python train.py --model="sound classifier" --dataset="phrases spoken by 400 fixed synthetic voices" --train_examples=39062 --time_shift_ms=100 --n_mels=80 --hop_length=160 --input="log_mel" --spec_augment=false --win_length=400 --targets=["speaker"] --num_classes=400 --arch="ecapa_tdnn" --norm="groupnorm" --activation="relu6" --weight_standardization=false --depths=[9] --kernel_size=5 --stem="single" --widths=[128] --loss="cross_entropy" --init="torch_default" --optimizer="muon" --muon_scale="original" --lr=0.021 --momentum=0.9 --nesterov=false --orthogonalizer="newton_schulz_5" --adamw_lr_other_params=0.0011 --steps=7600 --batch_size=128 --epochs=24.9 --lr_schedule="cosine" --final_lr_fraction=0 --warmup_steps=220 --weight_decay=0.009 --adamw_weight_decay_other_params=0
Rows from block 5 of a small sound classifier, named by matrix and row number. Each number is 128 + 24 x the weight over its row's rms, rounded and kept within 0 to 255. All counts start at 0. Numbers have three digits each.
After each channel's rows are labels from the 100 clips, of 14976, where the channel reaches its highest value: "top examples" is what is common among them. Only what is clearly more common there than usual is listed. The data: phrases spoken by 400 fixed synthetic voices. In brackets: how many of the 100.
# c30: last pointwise conv (model.blocks.5.c3.0.weight, 128x128x1), inputs 0-127

c30.123:170113127110118151138122124122094111117119145170121192145113123141096145099115088142141147164122110159128146111163125115160086095136127106134110108103161122134143167126083147132097136132070142133091138122133118137179119142119119137155179106152086089103140106119110090094171113117136131107114161070125116174130141122148107108150125108091153137126118161159152115100109129122114156142097
top examples: pink noise (33)

c30.119:121113149131097138099112108169096110135086098133132143195122146137196117110133104116157122106133119131125139143094133130114108119107131102164132112104159175105138122142122132125149119122183094112167138148128166144123136076125124115138155097130115130130143079162128138110139122111113114131154112122145118113142154156101127174102178080111195117133141112118152119191121099110112157146122
top examples: child-like voice (81)

c30.103:116165141153074103067120112126148160161123184164100109141094096138099159119120113125099145093154151127108147130116108138119114121111128134141109123131127104156143119130134117153091144084182084121150105151139160143123139124143142139112090165144131114114160110159096149178125114140086105138156122133123153142148085097127131139187107156161144119173121140123167114141104135150097137129117
top examples: deep voice (84)

c30.92:154110156126105120182153133115098142128142119146143170132087117119107116117104104151105138132174109111081156143128177100129143150073125148126155130122126081128177134111120159129112124136112112139131099107121103189119111167150121111121163123112103122099163116123172093134126132125130131131088135159087112159124160123110118134095127121127143109136189105154145113162104114137070136102166
top examples: low voice (63); white noise (30)

c30.33:148115141095164102120137123132142118156127084108142142144154154102114093139193107120137147119115117166168112115133120113146112121123152152161101139145122089129105105139104106129082143097166123144138130105168122072115157194113095150129141118134148134148110144147109132137126151146117146129164114123110118160113110120112139191141143145167130130125123149139110154113055119151115170069122
top examples: pink noise (39)

c30.1:119148108155125095093169118086143148131116126144109166130162162108113146138140161107164114131133109153173141123115140105084133115136130141151108169140126161162127110132089114118160146107140064109155144135119117130101113142136109113120112147150171110148099109146098168146103152132165128107113191142149138146106174175145140119070137103116113122126125122131142092132165080132097126144092
top examples: child-like voice (55)

c30.20:158151129116150136109122114124154111112130150172141111154111094110121090162099124146152123116131123125135189116116057160144141119098100154134118139121097147149082131099107095135131124121121068125131102106109114138142132142135123151108139188135087140107137176133145120111151133123157103141139138095111123136150155109118145113130138128045140155120121154119140137160094202098130129099133
top examples: high voice (65); pink noise (32)

c30.106:097108131168163132114083111101162123156125091119135109097138147142153126130138127098228104158150119141113134109103101117103129132125136125104113183120112147104139136120095133120106139104151125138129141147123122121104108181119130093163104094145176179173086098140106122135141132125143117125099109135166111144129151170122124139143164079140094121125156132128102109123149125126124103150168
top examples: dull voice (54)

c30.47:111133174105137115118114098114153165123135139111149175104134148097135148119155150148140109146113120166139117128135151115090126119078158156144140097109119088118159152157149153144175147084098094116130131141116090119127092134200162111126124147143132059111091172106069119098147126162112183133121138134123164154167127116136126144162119124140114118115120122113140109131140128134106145121132
top examples: high voice (75)

c30.32:122096110183116151175106086118130128125130242119109085121164143176126124101103113118116099194147107128133148167103163121132114144097106134142151109136162110143093124110117128148140100136141120127117141178153141152134156108120116124095120104133089138098141138138137109119124127100150133128152120138122093097128145115106120133129154116123099136151170115140161120130094090107135120117136
top examples: white noise (31)

c30.66:146113167129128164093149097133170128125112108121136120179119117166176132130113112106106102161149120154168107149080132137118120087132148127126145105159105149122081142130167148091136149148159103135166114153156121119098111134139117135119094140134126157136118129123080153130121146164133105107142090129121097128135184127160161101122136110082098118119113109173184111161081119125115097116142
top examples: child-like voice (77)

c30.112:131132106119133120174097083150133142155113151153135137086153118124079123080167155133128114100193097136153138115161097153093120134161128141097121120136122108104118119128125135114094118120061199142123125125159149114117148136135147091133159132093156107156136156141122132140125086092122124131143145112120111104119138120151134106175112163138140076098151134141150120120131109109131143135194
top examples: deep voice (65)

c30.96:156127148105106147190223138078128112109161136140141132151123111115166138129110150134105138151133123131126134082166166154125133130135110123166110088103105151111124100148132103117111140105109142106154106106124118145096143107126145084153111157118127100082129144110207071086140122133141109137133159106128131142088111137120118127117121135147148102143119109105133148122152125102158155134137
top examples: child-like voice (59)

c30.120:087109163106125134109084147143120155158216110101103134070117159136111116133137129132088155155178137109108107174099150141130136140103141141126132123121118203099160125114111120122096103140144108164112144152086126112150153109108086094125141141111177123091107112141120121131086127137125118149129128086115119124116124147138123116172123142108126110180124150152154130114108123132132139146116
top examples: pink noise (31)

c30.59:122138123122109100103130149150107128134089146109133122155114142121115119162185166145101104118127127102077134123133100124128149097141088119080143124112122104107109125096155131143150133131133085089140147139148122112119105179139112158114154153108147148175098101132138157103125103186130145098133164158118117127125116136155137190159149125149126102145146157092110139118161160098201100109121
top examples: deep voice (71)

c30.36:128147175149152110138149160083140128145131098147132091161079092093103165098106134094118150102143131100134139127128117093173136124119082102107106159132089130129162092138085107159131143129136150125165126114145079100119133091125118149138116131110161164157120088120146150144115171113114142163136140129114103099128137185164118142156122140141121120195126145136168121138113136116146125109145
top examples: deep voice (64); slow speaker (44)

c30.98:115115120129131133156121129104134158129194112133150140159144140092149121100089157146123105130103106157142133114131161147095110090190106131095103143127124098144147155125110188142127143134091134080126136126159133124139152141105145135135177126160082117107138146098132108145145141111167127138106167115149148101121126117097102138111137092121072127124146115102116192122161133088118109142178
top examples: child-like voice (79)

c30.72:141134147127122168129114121115150142132162139144116122118124126111156094128140134121118145128090132145094121129133120143160089126130133090129103111127116149145163111110088142125084103168146111099142086118109104142128178135109071174137130106134119090107123134099143063076147089139115126113133132124108103113097126101153134120104127169148150166128106160177157127154194139090107124128181
top examples: deep voice (79); breathy voice (65)

c30.125:092149136169134089122122159098156121102125138128127190085111114155102128148140134126099120164130143096120150154110204106123119151159149122127112161119127117136169154131172089100155113128171110127133097148134185140156121122114130114098104104114139127126130099119134139173116117136106107121134142120138095151124113121161122159083121154128076150073140135120137105125165146105113127177103
top examples: fast speaker (51); child-like voice (47)

c30.63:114134088133112180092118106121111205147121107118112138135162105133131121181102136125146139113113125171130086138146130109111120152137116103127109157143095150135151155128104100108098085132147162134108093115155101108122145164128186122115138127096128172109112121109110140126147114115109138107131084074145136148110119112132139126108138097124072122115148120168086182117115117144094158100138
top examples: pink noise (35); white noise (34); clipping (29)

c30.7:141157135128125194139150102128084133123108158109121153136145130160092122137140104128099130109124151113128067171135080138070118154089124145122122142129131170090178132129110159116119118120112125100081147111103132136185147129103161140103134112135133113138107072147125133098158112130111122108109127122096118164116129141131164106176132106131171118139128113079102150142122136114183132117131
top examples: slow speaker (43)

c30.9:128087109138095166132114153136157148135155085105121102157109120138126095126116105146140130143159163145094134121129092143127175115137118077124167112130077119131142143110079163100168109161108141139077112122136111141127144090148117147102165140166110102132123129127210124124162119103140087100110193134116138123137097107155129137131136113107144107129107136155128167124121164128103134117136
top examples: low voice (58)

c30.95:125128110135147141079137096129123092151159108145096083111152196171115115149110146133113106130142128146154132186118108113080130135085119148118121133143121064122146162145109114140189116170123136110131169166130137158149115130119183138108113120097116107155153139099123134143105153090113103101125085134135097115174133133138132162140126101130157128118116129102098128107126157121143154098119
top examples: low voice (63)

c30.40:161136172148137130124133119118109114133133107125090114109135174084110141116163170118123147111096144104135125169101138164156131136153159130151103139131105178121129154147107116081169112140142147118127103145153126141163127099130114122175103078145089149110134134103140126158120156107193119110139119139111192150144152127140079096149134113143135111150097124128150108122102137159082107117084
top examples: white noise (29)

c30.87:102123135110100132140164115144092106111165129082147139153121122112096183161089124127147138121123097122122131136143098115103169098163108145121145159187123137120118069159154115162139151104122117154146099115149109087151188105073107132132101135147097114132127116108132134083107122133157146138123139127133127132160102121137118131137109121099189100120107103172122138117117151099123087108161
top examples: deep voice (67)

c30.49:155139122142131156155121137126104168114115134095139170129158107168134068139107116120140146100105136183125105113142095135106123134123103120114144148137116178115164153119099170127082131105101137128126155107148129134118125162135153114084168101132130114083154103082157126151134079120138132133118131076151168129078112145144123104108120103115139137092141127155097186111128099124115084124147
top examples: deep voice (72); pink noise (31)

c30.4:115094193135110093102122116139195143114123167144155128113173135149105118071117156137128147134093133123121149118128151112120081116128126139092132075116146130151094124144113127136122137117097134137079132155120082157152152128155086113128111117143091152109185126121092130125128116153144142126106086147161121144136126115152138129129120124130139115113119168169102105171136103103139122075172
top examples: low voice (73)

c30.100:142134140130132095138124136122135122116109115100164088128144131129132129127130145113103120127146137094124131160140165123112143096106116135117137082131126138115162175123176162121162139088104105174096123135142112113084133084106089140104166100100155155133117122172140092163153126109142142127123121117149118103130128149106122152127148109130138169104071129111149138091126119101215176125182
top examples: low voice (71)

c30.18:169138120104102107117108095158134119116143133145121138133132136119146119118135132119068141088125127125119118170128132087144134119122146121077099103147083147146108106131125132133167112152092153136075120102133104114093156165109105173101114117148143109156138130152191133099141087109128124148091089126149112128129113124131090167212144139122160148134129111115149147114121151110159127134183
top examples: breathy voice (57); low voice (51)

c30.52:087116114114144140132156142123139123092115130188111113115079137131106087108145115138146128238101131124128145115112147140127155100154163106080093165169135092137141098158082137155135112097135163157091145140100108171139141139152132128110130121144098129122142112140119133091110088156146147145126112098117137136187121123132129094145097113120146141124132122123097152119123103133137141138125
top examples: high voice (84)

c30.23:153087136145139129155121133119158107108135124132185172100109122127106147135076106117091135138150144117157129127171183096138120105147136105137143121130115124146074128127106138149173138125118155117170103154150126122109112129138133118099091150148123162126127151131177134147154108126100124131131132115140150076103173161125114096106128104152117096137104146127085123142218116101154137114099
top examples: deep voice (89)

c30.3:173143127109145112153092171119163134132120105141143150138218131090149179131125095141114132132143122137133132117128095136121139122146143106176145120165097127115134083159156107118167129115113130142148128164098153135124114141134149117114109100127154112134115190114139129108124079117119152120118084175103152125119077132127111153126144129126155146166115123053106125095131118142122130155106
top examples: low voice (61)

c30.67:131105125122121102201056108168166113147141097136132135102185180126113096118098131137156118106150141137103143141119074144144103121128129106122118149141131121077115071142123122143134135124136099124096130144110136147154128108117148147098132142133132172116148107124095158177100127150092118117096117164128128115099142140121130150171132109099158122154138086139140134125141173123121112178115
top examples: low voice (68)

c30.115:122160154107133146128109114148167101120120140136131118115085147183133120174107108137122111131148113156090107141140143077178119095068106107133111127140131248119144112126121103109111100114162138140115109148080150130133128114144137117152115085145103119132152099143137146120120158124148139132135131132126151123125134121134125125094168121116148141131096072156159144130120130121160096110125
top examples: high voice (79)

c30.73:154149096106156097110096116144121128136179081094114145107141133130160147093125163171144114111161129153125099116135133125150096100169093127126152156149125121123140183134129158139085122097132108122131133136122093122108135071143141128128147120110151187142098103105175173152134130155153155121105095127119126108127130166090119178150159091137097153136131109145115154109133156104135138098153
top examples: child-like voice (53)

c30.116:124129136110106092127114189127069131139124128141145108146169125109141134104181145157119105112111130150159107135104082127195126095115167158154092131121119081134145147122089114103106133134145134164144113114085099171120132161129164121120124113154156130112158144102113114165092133113110168127118102136102149140127133108126176112114168129103093148160146114149139146113160127112087148124107
top examples: white noise (35)

c30.41:124157113132188125138132100127106212141097117111126103140126113123121125102119144121159149108128154117124125129177151118156076110138119086135101099124138103129096115136116140112107118182113128087132130112105168146125138151131136109102135121152074112104121113145099093121147131108132203110146152135108105148105196137161135096129107126141137128133140136166107113158113171108139118118093
top examples: deep voice (99)

c30.58:161136121110139161104131152121126132127162135119124121134136142181095147112131110154100116147134132074142196151117103159182135125130105109161137116125165105156097189121189136115097117089137166124125166135131112141154128095098143105115135187129106088143140137101126107134098134112155096136111121134088098124143120148114140106109116150117105129094101118108132138097147137138156070133105
top examples: high voice (54)

c30.27:096116146073130109108139124165117111128142107136171131112228125169119138110157112169134129091106144099085110114116153109116121155117122125129139115114086124131101092131134135150128137134169123110134122157126123138099122147120138108133090096113154147170164153124083132075136144134120138151154090143116118146130123124099146153132150142166143139168132138125086162089141131116132161105179
top examples: breathy voice (64)

c30.8:156132136082135170128116141131122097106158131118165088127082137152125197098140124137128112115121128137124138121124118134164104165109133110125110201130134124127148079145160110109143115124114132155093142157126115128123106116132127162098107122115148098115122109143102159107097135138156111115083140126129136109134114179148112128175112123066107156148121167104119082174168170115119144121100
top examples: pink noise (30)

c30.81:138100145129118140086145123104135118145123122137136146110136090127125131244221136130121110135146163138092110081109140115161113104151096093119151138088129161153080112143122099126159131133140132118135130139128146134146116090131110126138134134142123143136164156113142119142135122115149145164121132110132125147121189144144108108129129083162112129094135131126129097158118171109121112126098
top examples: high voice (57)

c30.10:098130124113119157123119146144144091111111136111132152124099118087156120139125109126102142160151108174163114119123195088138115108136112132117131126120139099123184140124125096135106128099179109136105129123124148113122118100107107125147093081137130176230170111136104115122153119085119125172102131143144115117132106134152146135118140162156107114119100119127137131169128168091158124126156
top examples: high voice (78)

c30.121:147143139116106166092128125184110136139125127139130179116103105133092102146123170106124132093096116159162166138124150141066137114123132161115136144130149101159122095144105133173135120129145091121100093109143142113171153117131130115173152195121153135141118124147081122068093131146114159131156128119109120126143136154110121173109132121141098147147128154101077138113114116155133124100096
top examples: high voice (54); pink noise (32)

c30.17:164127134151136109115141128141118124140150102119108136119104141117136147128178144122102102157128117151152140089148132147100117162105174148095130149131107113123128100105108109095058109121113080129130136153134133118117127183111111149096119117105174101139168107141109113095103096204143147132116132148128134092089157146143141189151107131103143119105149129093112122117064123147147119129098
top examples: high voice (86)

c30.19:137142152123144124113198117167140175137081125097112140108121165161175158138145099147118126114126130117104124121136122101121096116107172133138155106141126134098097125150095163134107140125125140149109124191108112091153124103175112083137101124115176127096097131112116111122112140149117161090128114130115139109131107138169100169143154167129109099149093108146161083110122137096146125132164
top examples: child-like voice (56)

c30.127:132219115135168140099176135115161174132135102124117121169135150152116143107082092124129141162119130128085113135116098160097104110097093092141163085123138110136130112119143163137158164129109089146134119132106109094135124124113088132126169122122152105140139135136136101116138077162116119099147149125125139145123113131104133126108153102116129148165087148099143165168146149121163118153129
top examples: high voice (56)

c30.26:127165148114130132141098108101167109122109143128112141148118122131108125141134205126085134114111123102115098130177112100144161123157133129099145111096134116154146145091118158123053154122116126152142090107098125212110142132139131142149106083143188104143118132102171102119124117105120113131116129110090117137098122109134150134119130160109139140121115126130122104126175104097124143084163
top examples: wide pitch range (56); low voice (55)

c30.31:126155107175162122117092143136219127109105109145126093125140110134169119115137147117176131103123121126119128131103178134124156124125093148156120167120111142135139107117159130132127131126119116147128135121095116143117137135149061116127155152114163126084120129135140104206111152098150131146099096093141105150132144112118147141101153109112142147099108152129184117086091088123120152133120
top examples: low voice (61)

c30.15:145111161143091097163127118121146110118087130142123116111117135143120133125133075165166127156170119112164138132134156132095128151088123162169126149123116178110136106129156081089161138099114097141173120122109147157120139131154104119150099156103130133163152136129140116144118122093079166143138138110093124112119156128105151098160139113148154073120149123169099110074112094165154126126122
top examples: dull voice (51); white noise (31)

c30.117:096085139127112145113130144098111110118156173095118102104097171132157108112115131150127108124094141161123119097129139116131158134122099113115140106149136154149114169115133102106132122117167141151178112153149082103084128142100122165097090153139146123077154133113122148113110107160122139126080156136119133121150104107130114138057113142112115193118127113182153125109169107131143122110160
top examples: low voice (49)

c30.70:126113135120142119048205112130102119156128127099113168169178137148116147152134154090137116145153130132113148139141109099109142123165121126090130097135149097156166140142137120106165137116133150116153066153162141151148119126091126146132106121131148084146157100126192069131111157089114100140131156104133102117115133142132157111141127122136133126141090116101101134120132115123152126118119
top examples: low voice (57)

c30.6:141136118141117131129132135130136150105135139101117203133123116150116134092111125136135134088118129128146125127109149135127117120119087155098133107137129133147106077181131144138091142121124124106091109108113054158149140142144152078095173182124114165093136120139111138143145117119123126096121096092144144113128123125131096146087139120157097112135136115167132092105149186138070086173132
top examples: low voice (78)

c30.105:144138121120133149138102133149104125114143130103131174117075109091154093097141125125159152128145150100146124111117158102108159165116146131153122126119133162162168112134143123087154066169093115129111116120144126137130120092121125141102134207121138074117155127157179118094121119106126097138127082093119174127119123109131119114156142114117147122132177160129121134113094122182100143114114
top examples: low voice (89); dull voice (56)

c30.50:122144137234121180137158146119127125119090146124082139120134105038141133104147100141125142110158129126104123119111142132168093129134123136104137158123109138131152112112127134127103141149071134117166148116129102116114108143140119114158163131129109118106148162131109158119151143141127125133201109108130131137118108141104112115170147122136137113141102135129181096096113093124099131131109
top examples: deep voice (70); white noise (39)

c30.90:122148120115249126114164109123196147115130103160130076133132102130139142145127137091110136111126128112183125086143090138137106171108155138173135132115134131116155107144143148098093124122105110124110102141135121130131148143113126126129106114120144140147139124133126119117155125087078114137107142116140153167107087117165135126131130131114118143115107137078177147137120127104140099164118
top examples: fast speaker (47)